config.yaml
model: "sound classifier"
momentum: 0.95
adamw_weight_decay_other_params: 0.05
Rows from block 5 of a small sound classifier, named by matrix and row number. Rows with one number belong to one neuron. Each number is 128 + 32 x the weight over its row's rms, rounded and kept within 0 to 255. All counts start at 0.
Before each neuron's rows are labels from the 100 clips, of 14976, where the neuron reaches its largest size: "strongest on" is what is common among them; "loudest band" is the band of the loudest frequency at the time of the peak. Only what is clearly more common there than usual is listed. The data: simulated sounds of rotating machines with and without faults.
# u: gMLP up (value half) (model.blocks.5.mixer.u.weight, 768x384), inputs 192-383
# v: gMLP up (gate half) (model.blocks.5.mixer.v.weight, 768x384), inputs 192-383
# out: gMLP down (model.blocks.5.mixer.out.weight, 384x768, transposed), outputs 192-383

strongest on: conveyor; speed: slow; text has "room"; text has "reverberant"
loudest band: 1000 to 2000 Hz
u.363 [118 161 184 118 126 125 116 136 170 122 146 123 152 177 107  61 137 134 173 123 121 105  73 113 160  87 109 144  99 170  91 160 156 105 122 110  87  82 125 138  82 155  66 124 136 110  78 150 166 106  59  81 104  70  96 106 110  67 157 103 175 146  91 136  99 117 153 193 167 151 149  91 128 138  87  71 147 100  71 116  82 148  93  94 153 146  90 168 177 147 101  71 116 161 122 106  77  93 136 174 118  74 146 174 120 105 150 141 118 109  80 198 117 113 107 102 111 123 139  89 105 107 121  89  83 129 113 113 167 174  91  76  84 134 141 139 154 122  89 190  73 128 121 115 132  94 183 102 123 167 125 115 135 110 167 138 154 147 122 140 116 136 175 168 111 158 106 138 139 109  92 174 155 164 102 109  88 130 114  98 110 124 101 100 133 119  88 154 150 127  94  73]
v.363 [143  90 151 114 191 159 173 155 142  87 150 118 114 137 165 127 160  61  84 142 157 153 112 137 139 180 125 104 127 103 100 127 139 132 158  88 145 140 108 146 102 131  91 143 170 160 110 123 123 141 137 177 150 150 137 146 134 152 148 157 157  94 113  61 148 161 177 188 122 143 143 178 116 125 145 163 115 190 141 134 124 208  82 109  87 138 145 144  83  97 141 154 166 157 147  94 135 113 128 147 119 108 125 136  69  82 138  96 121 138  97  43  99  90  63 161 143 151 138  84  84  92 168  89 135 131 119  63 173 131 106 160 117 124 137 166  94 180 105 152 112  95 148 170 128 123  85 162 133 163 143 147 132 105  75 173 110  85 127 105 175 135 164  69 161  83 169 147 141 125 158 105 113 104 154 160 144 178  91  92 149 145 157 136 105 125 119  94 137 108 129 143]
out.363 [139 113 143 133 156  93 142 139  39 173 116 121 127 100 108  98  61  83  74  99 128 130 126 119 157 117  88 177  90 143 180  91 189 131 144 124 150 127 152 149  88 134 144  84 147 109 114 131  94 139 140 127 135 138 141 139 153 167 119 141 142  97  79  71 130 141 153  99 100 131  79  81 126 118 141  97 140  90  73 132 125 115 168 153 133 107  63 152  57 164  93 184 162 117 149 166 143 152 141 100 174 154 119 158 167 153 121 154 166 155 121 146 181  79 150 114 188 152 169 130 116  77  77 165  71 126 114 175  86 145 168  60 133 126  91  59 154 144 136 162 129  98 153 161  83 197  62 145 140 162 148 122 133 116  82 126  66 157 167 116  94 118 163 160 154  91 179  83 134 126 132  87  92 150  93  71 125  88 112 102  92 149 143 125 138 161 197 149 124 208 139 140]

strongest on: conveyor
loudest band: 1000 to 2000 Hz
u.567 [108 189 134 115  85 138 138 154 204 142 136 141 160  93 189 112 179 159 109 128 105  89 141 154 140 144 136  91 129 118 139  97 154 168 115  67 105 132 136 131 124  52 118 130 104 127 165 108 148 162 169 115 139 124 152 196 153  94 130 166 109 108 145 153 150  81 142 141  99 174 113 134 148 135  77 152 130 123 118 116 139 109  98 120 147 135  82 169 192 165 105 187 128 199  91 189 110 158 104 126 133 108 123 136 146 126 101 112 105 157 153 104 115 150 123  98 210 163 165 158 141 147 145 185 152 207 129 119  58 168 133 149 179 149 127 168  91 171 118 171 147 106 138 146 175 165 173 113 126 111 152 111 133 137 144 159 149 204 116  63 159 120 147 190 163 113 120  77  79 135 155 141 183  85 100 146 136 119 110 144 160 156  99 129 116 158 132 151 200 164 144 108]
v.567 [131 153 160 152 177 133 158 107 174 103 145  88 115 159  94 192 135 102 133 162 112 104 142 159 109 140  57 166 170  80 135 159 149 119 226  51 149 158 117  60 129 123 140 105  73 136  96 121 120  93 116 119 107  92 155 165 166 153 149 134 105 121 138 165 153 141 126 144 109  95 171 157  95  95  92 193  55 192  70 154 150  92 118 121 135 129  88  79 107 127 142  95 126 147 117 155 161 127 121 158 145 102 160 145 127 187 160 115 110 196 153 109  68 100 115 145 122 140 100 156  95  90 159 152 153 110 181  60  92 142  61 161 107 128  96 136 154  93  76 151 142 131  92 138 183 159 117 137 160 130 128 184  67 141  78 172 131  33 107 116  93 133 167 186  85 114 141  79 161 112 126 206 163 152 159 127 117  99 133 145 101 134 126 148 121 130 122 103 111 137 142 168]
out.567 [149  98 118 172 213 140  96 168  72 130  84 140 168 164 138 125 110 125 151 173 194 129 103 125 178 111  30 114 126 166  63 145 114  76 127 125 104 152 116 143 145 176 144 146 164 113 117 147 110 147 123 177 157 107 108 100 146 108 108  99  98 177 134 110  78  87  74 115 148 109  99 106 132 128 156 122 170 119 121 118 145 107 137 160 124 206 190 169  99 133 155 111 153  91 111  87 116 143  77  91 136 133 124 163 101  50  98 149 157 112  70 152 122 121 146 161 106 105  69 124  94 119 144 114 122  57 145 104 162 136  94 148 130  91 157 102 128 121  78  88 112 100  80 169 151  71 142  97 129 146  80 131 190 105  88 123 136  99  85 121 175 130  85 132 112 106 156 114 116 156 102 104  95 115  96 137 114 126 188  99  93 135 167 123  99 123 136 126 100 138 133 108]

strongest on: conveyor; speed: fast
loudest band: 1000 to 2000 Hz
u.213 [137  23 204  88 146 171  85 143 123 128  79 154 106 124 155  89 101 159 164 149 166 117  92 186 122 146  90 183 174 109 142 174 151  85 136 198 151 130 128  91 160 180  94 107 100 127 117 100 135 113 132 118 163 181 165 117 115 154  94 105 121 135 108 124  98 165 103 120  94  87 137 149 140 100  63 164 148 131 134 167 137 126 169 131 163  87 100 137 138  94 131 135 130 118  56 108 125 166 153 120 121 207  94 118 123 135 112 160  81 127 105 127 123  99  96  95 116 162 173 116 104 144 153 181 171 166 148  59 137 121 141 154 168 136 150  87 107 145 177 171 117 182 126 157 109 123  79  84 194 149 182 120 155 148  99 146 150 167  83 112 157 134 168 128 151 128 102 167 116 116 101  92 103 177 142 189 188 160 127 112 121 100 164  89 133 122 197 124 184  93 158 108]
v.213 [118 151 107 192 171 117 199 124 181 130  78 132 175 106 145  44  82 123 195 157  80 229 133 174 154  96 144 116  79 166 175  92  88 153 114 132 157 136 115 134  88 146  85 136 130 155 117 116 150 162 150 159 153 141 172 103  88 179 122 161 187 151 169 104 118 201  88 150 102 165  97 132 162 161 121 166 120 126 141 158  86 118 118 148  93 111 134 123 115 140 115 151 131  70 120 157 176 140  95 126 205 126 172 139 103 144  92 139 131 121 126 137 143 104 132 115 105  89 185  98 154 155 136 166 142  78 105 134 128  89 110 191 129  94 110 116 128 138 176 147 141 121 173 166 121 159 146 139 119  98 178 125 128 189  52 166  65 145 108 163 139  75 104 109 108 105 110 127  83 195  92 108 129 129  71 143  99 128 168 113 144 114 131 121  49 109  93 131 101 145 161 148]
out.213 [151 136 137  92 111 113 154 132 162 114  98  64 170 155  79 123 167 137 172 133 133  69 119 132 101  73 150 120 127 113  49  92 126 128  81 137  89 151 146 140 126 103 180 154 175 128 106 173 141 143 169 159  93 136 140 162  98 162 124 137 130 168 140 124 137 142 149 166 175 126 178  99 123 174 147 147 135 147 114 125 146 109 136  94 120 182 149 158 154 136 115 132 103 115  38 205 131 120  96 140 132 128 155 108 137 102  75 121 124  67 115  95 131  83 123 124 154 148 189 135 136  86 109 152 105 171 126 168 180 103 137 115 171 144 137 143 144 128  73  66  99  96 162  87 167 100 167  30 132 180 150 136 126 115 147 166 108 167 169  88  91 156 166 135 105 118 156 118 140 119 150  84 112 128 109  93 143 120 164  95 120 107 104 115 136 154  88 155  89 213 117  91]

strongest on: reverberation; text has "room"; text has "reverberant"; conveyor
loudest band: 1000 to 2000 Hz
u.244 [159 136 124 148 126 153 117 121 116 136 149 164 170 153 203  92 110 113 108 121 163  99 115  96 141 126 152 105 156 144 180 153 106 125 159 132 169 155 152  87 125  93  86  84  90 135  88 203  86  30 160 107 103 123 109 174 179 101 142 107 186 135 103 166  81 150 109 205  81 163 135 100 151 131 167 121 164 119 138 123 126 106  78 106  73  92 129 124  95  94 169 103 100 123 156 101  89  98  93 161  72 176 180 165 159 132 132 115 155 152 158 119 160 154 179 133 107 131 153  65 135  65 130 150  89 161  88 109 115 127 115 122 111  84 164 176 119 121 136 133 118 152  91 162 170 123 181  72 172 130 200 163  99 112  61 144  97 168  81 135 156 149 111 137 163 100 122 168  50 144 122 155 166 156  94 133 144 147 103 115 156 154  84 128 196  56 183 119 136 129 115 198]
v.244 [ 97 127 110 105  94 125 121 130  77 133 143 181 203  90 131 144 106  83 128 152 183 113  68 175 126  83 143 111  91  72 124 132 172 107 105 163 135 137  93  69 135 156  80  43 134 102 108 143 163 102  64  77 106  75 132 198  87  75 156 111 143  68 115 140 135 150  82 182 169 182 134  98 161 141 112 136  93 142 114  80 159 172 134 100 148 102 163  95 170  82 120 142 131 120 187  90 122 156 102 142  83 133 163 156  62 116 178 127  99 113 119  91 141  69 147  75  96 120 129 174 162 117 124 123 110 112 144 145 142  87  90 103 184 146 119  99 146 162 115 138  51 135 137 118  94  83 176 136  93  64  85 128 175 103 120 154 100 123 120 136 114 127 154 160 159 109 127 107 126 118 129 161 138 117 160 128 111  81 135 126  94 153 111  81 127  96 146 151  97 150 162 125]
out.244 [168 126 173  54 135  70 115 167 147 167 128 148 118 151 106 183 157 105 191 132 142 175 157 223 154 137 122 139  80 116 134 128 152 136 179 188 138 106  96 112 117 136 139 114 138 166 137 142 111 159  71 129 184 104 129  85 108 143  81 125  91 156  75 143 107 127  85 116 155  94  84 157 125 117  90 139 131 174  89 159 174 144 130 129 153 147 140 101 145 167  45 147 157 168 104 165 154 136 132  82 137 115 158  97 169 125 127  97 139  96  66 140 132 110 124 128 157 151 108 114  81 130 135 147 151 114 106 183  96 102  96 145 117 136  82 112 154  86 182  87 174 140 171  69 112 125 152 153 157 116 102 110 128 141 151 140 146 165 176  98 135  75 141 147  35 175 182  81 118 123 206 173 109 151 149  89  86  71 148 177  99 137 130 111 155  71 151 141 176 117 166 117]

strongest on: conveyor; speed: fast
loudest band: 1000 to 2000 Hz
u.101 [120 121 139 131 165 168 111 128 124 121 116 126 161 152 153 111 136 100 157 190 137 150 122 133 119  93  75 110 103 107  99 118 131  94 179 150 119 122 131 129 123 117 124 120  97 124 163 130 107  78 175 136 138 199 158 109 136  98  81 105 122  59 136 134 141  77 119 154 138 137 115 147 136 135  94 149 199 154 162 160  95 126 111 104 159  81 177 174 105 126 123  97 136 130 145 151 126 199 136 105 132 177 135  83 146 120 148 141 170 196 140 230 131 149 101  93 136 102 139  64 119 145 121 109 118 114 120 137 164 115 105 144 213 102  90 127 156 171 173 168 103 143 106 132 156 142 122 107 181  72 114 178 164 133 100 108 107 164 104 171 144 146 141  68 107 126 121 109  91 137 140 108 140 153  86 149 106 160  90  85 162 124 171 142 169 115 188 152  92 134 144 104]
v.101 [116 143  71 102 120 128 151 133 116 181  72  71  66 152 137 156 168 121  82  82 138  84 124 171 177 125 147 167 115 143 110 148 105  95 132 155 117 151 138 127 156 171 131 154 138 106 122 116 114 146 134 126  62 148 121 149 172 114  86 238 129 139 125 105  67 122 144 141 132 119  99 124 154 123 138 119 109 141 126 145  95 188  83 147 110 141 145 130 123 161 188  92 144 151 171 101 137  99 171  69 132  83 109 170 130 156  96 108  98 103 103 186 167 120  93 138  82 172  98 105 148 118 159 164 123 132 111 104 110 204  86 107  52 112  90 121 124 155 129 112 115 100 122  79 144 172  95 108   0 168 154 134 148  95 146 128  92 113 114 105 173 132 142 102  97 105 128 136  62  88 138 139  86 112 157 116 159 134 112 102 155 118 147 141 163 119 158  97 154  84 160  65]
out.101 [130 152 142 151 104 174 129 155 169  97 159 155 101 131  89 166 105 141 146 128 151 114 162 129 107 102 117 115 104  98  97 117 127 163 117 138  87 131 146 119 117 140 183  59  88 167 176 114 171 135 165 118 146 128 151 137 151 167 174  96 194 170 123 131 131 146 125 108 118 148  65  83 149 141 162 106 162 160 138 145  80 145 137  95 122 100 119 106 161 163 119 111 121 115 168 142  76 144  80 125 100 164 110 118  64 127 135 128 177 151 134  66  30 140 118 158 131  99 111  96 142 232 150 139 116 167 159 170 147 104 169  67 147  91 201 172  69 206 154 137 174  98  99 149  99 112 141 168 144 114 129 172 139 163 106 176 209 140 132  91 172 104 137 171 203 134  94 111 132  58 114 155 184 120 135 114 132 131 159 106  99 190 130 160  55 124 118 160 133 154 152  62]

strongest on: gearbox
loudest band: 500 to 1000 Hz; 250 to 500 Hz
u.70 [ 80 155 128 119 139  95  71 110 130  83 113 152 108  56  62  57 154 115 108 163 105 147  98 107 132 124 110 151 138 104 126  98 141 135 173 150 134 104 144 138 103 141 113 136 158 113 142 106 168 105 152 160  95 138  99 164  76  90  91  96  78 140 101 154 114  84 187 128 139 160 169 118 165 185 130 159 135  99 169 183 130 131 123 153 130 120  89 114 125 105 129 127 119 129 113 111  83 126 139 129 107 108  77 115  83  74 137 127 112 133 132 156 119 182 136 126 174 163 138 135 148  60  88 123 134  98  88 118  94 102 190  95  82 166 156 128 109 127 111  96 100  75 159 153 113 111 104  96 107 141 146 148  89 146 109 134 132 154  84 119 123 132  92 136 174  84 126 122 155 178 168 189 124 151  87 172 105  95 120 172 145 107 154 123 153  58  91  92 134 186 108 113]
v.70 [129 150  80 133 128  97 131 183 146 137 116 139  88 157 128 117 151 162 130 165 151 121  89  62  99 115 125 125 122 130 174 120  55 132 117 173 110 115 174 146 128 103 142 149  99 132  83 197 108 144 160 132 116 121 137 142 187 156 106 150 162 110 138 129 187 117 120 100 139 137 159 157 168 182 158 103 187 116 161 123 111 162 151  78  98 117 144 163 165 136 142  92 105 119 140 181  77 148 105 117 102 136 121 197 119 123 185 111 111 113 129 154 127 133 128 112 176 103 111 126 113 153 120 179 116 129 191 144 180  79 138 142 118 104 102  88  81 117 132 105  99 133  36 129 117  80  99 113 102 155  93 112 147 107 144 175  97 184 116  89 127 116 155  96 130 114 141 103 102  89 121 156  88 181 116  77 118  73 104 143 145 166 153 160 138 139 115  96 193  96 144 109]
out.70 [ 83 153 123 215 117 190 134 130 105 112 120  86 143  80  80 157 114  86 138 123 121  84 122 107 185 101 141 111 128  98 175 134  96 114 128 101 130 140 123  89 155 177 137  31  92 123 136 149 165 130 126 106 137 121 178 171 179 116  99 117  88 114 136  52  83  92  78 168  92 162 168 137 143 128 140 115 162 116  83 163 128 150 142 123 147 141 178  85 147  91  66 112  73 159  90 101 106 102  94 130  73 129  65  96 175 138 166  56  89 105 148 145 123 156 101  82 114 112 108  95  97 129 144 115  75 120 117 158 152 160  57 143 133 117 161 147 174 162 124 151 176  97 110  90 120 153 105 150 116  90  75 131 140 107  94 144 121 126 135  87  84 158 140 102 133 151 129  84 113 131 140 157 132  94  55 152 172 164 129 170 128 123 111 121 134 135 149  75 121 124 177  75]

strongest on: gearbox; thin (high-pass)
loudest band: 500 to 1000 Hz; 250 to 500 Hz
u.654 [188 167  44 109  83 106 111 111 124 111 111 133  82 127  84 179 133 112 131 201 133 119 133 148 165 110  87 102 107 176 121  31  84 103 146 118 156  84  85 167 110 112 134 166  77 123 170 111  87 125 171 180 128 124 156 119 202 122 127 118  93 171 102 138  92 149 101 159 122 130 173 111  88 133 116  82  67 146  89 108 121 153  93 123  71 152 171 158 128 127 152  99  68 141 162 107 129 113 139 108 156 185 172  88 109  82 129 150 164  82 114 122 103 154 128 128 117  92 155  89 138 103 124 172 104 123 127  79 193 114 172 106 149 173 135 159 124 119 127 139  87  67 144 144  90 176 167 148 199 116 128 135 144  83 167 108 194 119 115 175 130 114 159 179 134 173 100  98 112 135 179 150  61 141 121 130 159 111 175 100 138  92 126  77 138  36 103 125 128 125 131 150]
v.654 [129 165  76 108 107  94 107 140 107 197  68 143 165  87  67 151 146  55 148  71  79 158 127 184 105 141 214  93 134  66 155  74 188  97 137 143 133 148  42  81 115 128 149 104 100 112 175 172  91 160 116 128 172  91  81  78 180 145 137 165 149 151 107 140  82  83  80 145 142 168 160 124 171 136 132 129 144 149  73  97 126 171 176  79 162 142 179  93 108  94  85 188  94 128  88 129 111  89 141 145 162 129 147 159 124  55 127 131 119 113 182 134 131 117 103  57 158 185  82 136 197 157 136  84  71  88 194 157 115  98 136 118 165 150 119 108 188 143 113 162 109  98 134 154 127  76 161 106 135 137  91 190 140  95 135 115 112 172  58 119 119 113 164  93 140 133 101  95 144  96 130 125 121 168 125 165  87 176  36  98 103 150 152  95 147  78 137 101 117 169 151  74]
out.654 [147 101 170 118 194 149 159 151 169 132  81 108 110 143 163  93 147 145 127 109 138 118 154 112 183 156 138 180 115 169 140 138 168 116 121 135  57 138 145 109 127 147 131 127  62 166 109 112  87  91  75 156 140  70 148  96 170 158 118 118 137 130 145 115 131 170 143 128 140 138 150  19 137 166 146 157 104 138 170 103 115 127 148 146 114 121  90 145 114 129 109 162 122 174 161 102 118 112 112 109  73 142  85  88 189 151 114 116  97 143 148 140 153 144 164 135 101 142  74  92  89  82 151 126 104 160 136 161  95 128 186 171  99 133 127  87 171 138  48 139 188  79 158 130 101 105 108 166 105 140 148 140 158 117  74 135 130 103 122 181 103 137 205 109 127 123  70 164 102 136 134 103  79 154 139 142 117 173 129  88 181 137 160 155  91 111 142 116  95  94  96 102]

strongest on: conveyor; thin (high-pass)
loudest band: 1000 to 2000 Hz
u.680 [157 133 128 131 188 129 130 114 128  90  92 122 144 122  96 160 123 132  98 129  97  98  90  92  71 114 161  95  85 152  98 139 137  66 109 157  98 129  88 151 128 119 118 132 131 137  86 201 141 181 112  48 104 136 152 171 127  99 113 117 169 157 157 153 102 168 125 147 124 140 154 171  98 131 131  93 209 159 148 125 183 159 138 132 147 132 137 146 116 153 168 104 128 108 172  65 146 118  88 114 150  87  88 122 116 168 136 190 159 137  58  78  79 136 116  95  97 130 119  56  89  97 113 149 153 149 129 126 152 168 144 125 116  94 114  86 120  83 170 155 135 140 122 150 147 132 124 100 196 163 124 158 113 190 147 104 156  89 146  91 115  96 134  80 159  95 150  87  82 131 128 188 157 112 127  89 100 153 137  63  42 129 106 109 178 150 187 118 170 146 164  92]
v.680 [ 64  69  75 115 186 108 106 118 100 160  81 165  99 102 136 130  76 156  60 191  82 108 103  94  97 157 162 113  82 126 113 177 143 117 123 139 145 135 163 176 171 100 119 128 120 115 161 118 130 122  81 138 130  90 123 120 154 156 130 138 137 176 175  78 165 115 141 107 114 106 127  83 124  87  96 124 122 135 172 118 138 112 146  48 158 127 175 132 130 112  98  66 153 113 176  41  82 120 131 137  91  55 118 127 116 134  92 105 104 171 148 118 114 129 122  63 123 140 142 141 168  98 141 107 142 138 165 154 118 109 124 125 178 174 139  92 135  94 132 177 121  80 195 167 138 104 153  99 154 192  81 109 131  90 141 130 145 116  99 141 194 130  53 155 156 115 128 118 106 133 144 136 126  93 155 176 151 135  83 114 129 150 118 125 105 177 176 136 156 101 138  75]
out.680 [ 79 168  93 156 113  33 155 195  54  68 102  84 107  94  86  92 131 186 145 101 190  76 146 130 140 134 114 138 120 149 180 153 149 165 127 114 141 134 131  99  96 174 144 118  74 172 179 153 154 120 136 135 123 211 162  95 155 113 118 118  99 163 125 192 169 114 113 133 103 136 162 120 182 156 122 156 177 141 140 121 118 113 176  99 156 120 108 105 135  81  93 177  66 191 128 143 129 164 155 135 128 138 148 108 124 141 163 189  93 129 114 110 181 164 159  69 133 158 122 139 148 149 129 117 170 112 138  89 193 142 175 124 131 150  93 115 140 119 135 154 141  93  63  91 141 196 157 189  60 134 137 112 157 167 122 159  73 168  98 184 133 147 191 134 149 176 137 136  96 149 139 138 115 158 123 121 150  94 177 145 161  92 127 100 117 152 164 116 102 169 122 132]

strongest on: reverberation; text has "room"; text has "reverberant"; fan
loudest band: 500 to 1000 Hz
u.406 [173 132  31 141 122 135  78  47 105 146 101 145  79 124 134 100  89  69 143 173 130  95 116 114 131 152 215 108 105 112 170 101  63 148 163 158 181 122 130 119 154 158 233 108  93 149 170 189 148 194 165 189 147 132 145 105  91 113 121 162  96 111 162 139 161  72 188 200 189 113  96 106 181 165 151 110 124 160 131  90 210 128  45 181 127 154 111 137 124 103 132 139 132 104 109 149 126  92 113 158 106 121 156  54 118 127 141 146 109 146 179 104  84 104 110 164 156 125 130 108 153 142 144 176 104 136 130 122 117 160 146  91 124 111 111  88 124 123 108 122 124 116  86 159 111  86 126 153 135 127 164  52 146 154 105 136 137 130 122 172 130  90  98 112 102  92  78  55 163 116 125 116 142 177 134 106  82 167 141 132 133 146  86 147 183  92 129 144 143 116  78 106]
v.406 [167 141  92 147  96 157 119 164 100 147  91 132 100 185  95 110 123 125 127 120 126  61 144 147 149  79 118 132  55 111 144 125 126 129 167 151 144 136  85  75  26 124  86 147 139 117 107 136 117 145 132 138 117 144 160 139 124 168 133  79 157 134 177 152 157  69  66 149 112 117 143  95 180 164 138 181 134  96 114 137  48  63  63  96  98 120 100 117 147 121 183 161  89 126 179 133 126 123 118 150 156 125 149 118 117 121 117 118  63 164 121 173 161 124 139 123  93 129 119 143  72 112 133 138 121 126 125 154  96 135 113 144 116  92 142 163 179 151 120 105 155 170 118 103 131 148 118 124 112 159 143 186 110  80 111 119 134 117 180  83  91 108 147 114 136 128  91 123  80 120 119 173  70  42 157 163 135 129 114 137 131  86 155 112  89  47 159 137 101 137 135 122]
out.406 [114  65 113 129 210 126 155 141 103 130 178 103 134 109 163  83 110 136 108  98 113 122  96  68 152 150 140 154 176  86 137  62 156 111 113 183 141  14 136 125  78 116  66 144 110 151 129 166 139  53  89 109 129  33  70 122 154 129  90 159 117 136 147 137 155  78  68 133 119 188 148 122 160 171 121 141 124 155 111 101 174 128 201  99 111 128 166 128 150 161 128  87 163  80 151 116 127 183 160  68 101 103 128 113  34 103 131 109 105 109 102 186 107 150 166 128  73 135 154 105 126 117 114 122 185 109 147 158 169 156 117 121  87 149  85 135 191  93 122  96 159 116 123 178 145 144 123 108 120 145 153  44 125 228 136 123 183  98 166 143 131 197  99  80  70 142 140 114 147 149 173  84  92 159 147 138 177 133 126 113 136 143  95 111 126 156 127 171 131  85 192 119]

strongest on: conveyor; speed: fast
loudest band: 1000 to 2000 Hz
u.591 [124 133 102 125 126 181 125 190  55 158 165 128 165 129 152 172 122  80 153 169 120 103  92 162 132 151 133 117 178 161 107 138 152 139 106 128 131  94 143 105  99 173 132 119  87 182 151 134 149 148 103 170 153 131 162 171 145 129 146 152  97 157 185 203 144 117 122 120  96 119 108 113 121 108  88 103 169 153 117 160 113 114 147 136 159 141 130 106  91 125 119 161 161 113 144 105  98 120  88 131 147  78 120 219 106 127  67 119 146 118 106 139  73  74 119 155 122 129 153 161 115 134 184  81 121 113 114  87 193 142  73 181  89 158 154 129 172 105 160 145 126 155 115 114 190 154 131 112 154 136 119 145 132 125  82 121  64  90 168 122 144 157 176 165 125  97 126 131 146 147 204  88 140 153 133 155 147 126  97 131 117 130 132  98 136 181 127 137 147 120  79  89]
v.591 [159  90 124 104 130 177 131  75 149 150  70 110 167 172 137  93 113  79 185  70 148 132 133  83 169 157 160  98 137 116 115 129 141  59  75 169  37 133 103 126 154 116  95 130 144  59  67 139  97 136 138 138  69 148 158 110 111 102  41 144 162 105 102 146 113 160 184 120 137 141 132 169 113 149 124  99  78  81 191  53 128 161 121 103 146 143 145 135 169 115 118 115 143 120 164 126 109  85 165 145 169 179  54 171 122 143 160 116  80 151 112 157 108  85 134  94 129 124 168  98 113 116 131 124 119 125 160 105 119  80 105 160 111 104  94  82 128 130 136 116 179 117 134  85  97 136 170 113  72 180 135  96  97  95 158  83 192 136 139 109 162 118 126 110  58 173 172 106 182 172 148 171 170 136  91 202 148 138 142 150 113 140 160 140  95 132 160 155 164  77 155 153]
out.591 [133 161  96 145 133 110  87 151 160 171 161 124 130 149 135 151 124 144 127 146 180 147 155 117 154 158 115 119  93 143 135 125  95 133  79 131 197 115 134 136  98  73 155 114 106 118 158  83 151 100  62  96 111  61  84 155 156 168 123 121 204  77 152 203  84 123  79 123  82 176 115 151 128 144 150 151 148 138 131 182  96 107 137  91 144 127  91  90 137 136 157  30  73 209 173 112 142 109 180 100  61  93 110 183 157 138 137 132 191  80 156  79 140 163 128 186 179 126 109 111 122 171 130 113 153 117  84 157 111 123 157 186 112 175 159 161 121 150 147  98 139  81 105 132 150  83 122 142 111  72 134  81 171 143 115 132  98 121 197 143 161 124 117 180 171  69  91 101 116 160 101 170 113  71 147 154 153  95  37 102 107 114 157 177  89  99 105 151 153  84 152 135]

strongest on: conveyor; thin (high-pass); rattle
loudest band: 500 to 1000 Hz; 1000 to 2000 Hz
u.596 [112 121 100 116 126  93 133 103 146 115 107 121 185 136 148 132 177 183 135 149 106 163 188 181 131  53 154 115 130  77 151 136 111 104 112 131  73 127 140 185 130  81  68 134 134 179 114  67 122 160 174 116 162 135 128 121 160  98 125 113  96  29 131 129 198 142 161 106 136 166 143 142  99 104 103 109 137 125  88  95 158 110 175 177  79 207  47 104  98  63 104 145  92 149 159 114 128 110 113 108 164  83  94 104 118 125 112  89 152 104 159 125 125 118 149 119 122 209  88 114 111 128 106 138 115 122 172 172 114 174 108 177 168 121 131 130 127 108  66 188  89 154 159 190 126 142 125 122 117 166 127 138 109 126  92 160 104 166  85  99 108  59 110 105 126 152 140 179 150 160  80 152 126 116  81  53  79  74 139 116 112 138 128 141 103 161  93 144 158 167  47 144]
v.596 [ 93 163 139 135  87 110 155 138 142 110 112 144 149 147 154 154  99 131 115 113 167 139 155 105 126 144 155 124 169 151 150  96 127 198 120  74 137 145  28 125 128 112 100 146 213 174 106 113 121 137 117 121 153 130 126 150 150 150 125 144 109 170 118 141 121 134 134 149 127 122 114 175 103 111 140 129 159 117 147  93 115 151 134  74 166 108 181 169 146 114 116 155 191 110 104  87 114 126 105  76  96  86 117 116  86 171 166 127 144 119 111 177  74 145 125  76 128  91 120 194 165 164 152 108  85 120 126 107 118  96 149 151 148 193 157 127  89  86  94 152 168 125 115 108 170 147 192 139 140 156  91  92 129 157  93  72 172 165 141 107 119 127 109 118 175 125 184 123  98 143  92 194 118 110 120 198 126  82 165  88 116  97  35 123 167  96 185 176 114  84 148 105]
out.596 [141 140 155 118  62 125 152 130 126 146 139 171  56 141 100 150  63 147 116 100 108 151 112 105 142 125 146 156  91  80 147 121 162 128 156 126 171 172 153  63 156 117 162  97 127  83 158 143 139 153 104 107 169 108 121 145 106 117 138 154 179 164  87  87  84 124 104 159 122  55 106 130 125 148 125 123 111 153 172 170 147 103  94 107 180  87 189 149 179 157 131 132 174 108 136 128 141 110 174 179  86 209  97 161  90 160 119 128 128 171 108 175 123 143 137 167 110  85 115 131 167 131 138  93 171 122  94  98 123 107  76 116 151 166 153 134 104 160 163 172 150 105  89  90 137  83 105 146 139 136 154 131 145 127 108 115 132 119 124 173  91 169 118 127 175  95 187  41 124 131 172 136 132 154 156 154 160 156 128 180  85 122 138 122 131 108 103 127  98  37 171 148]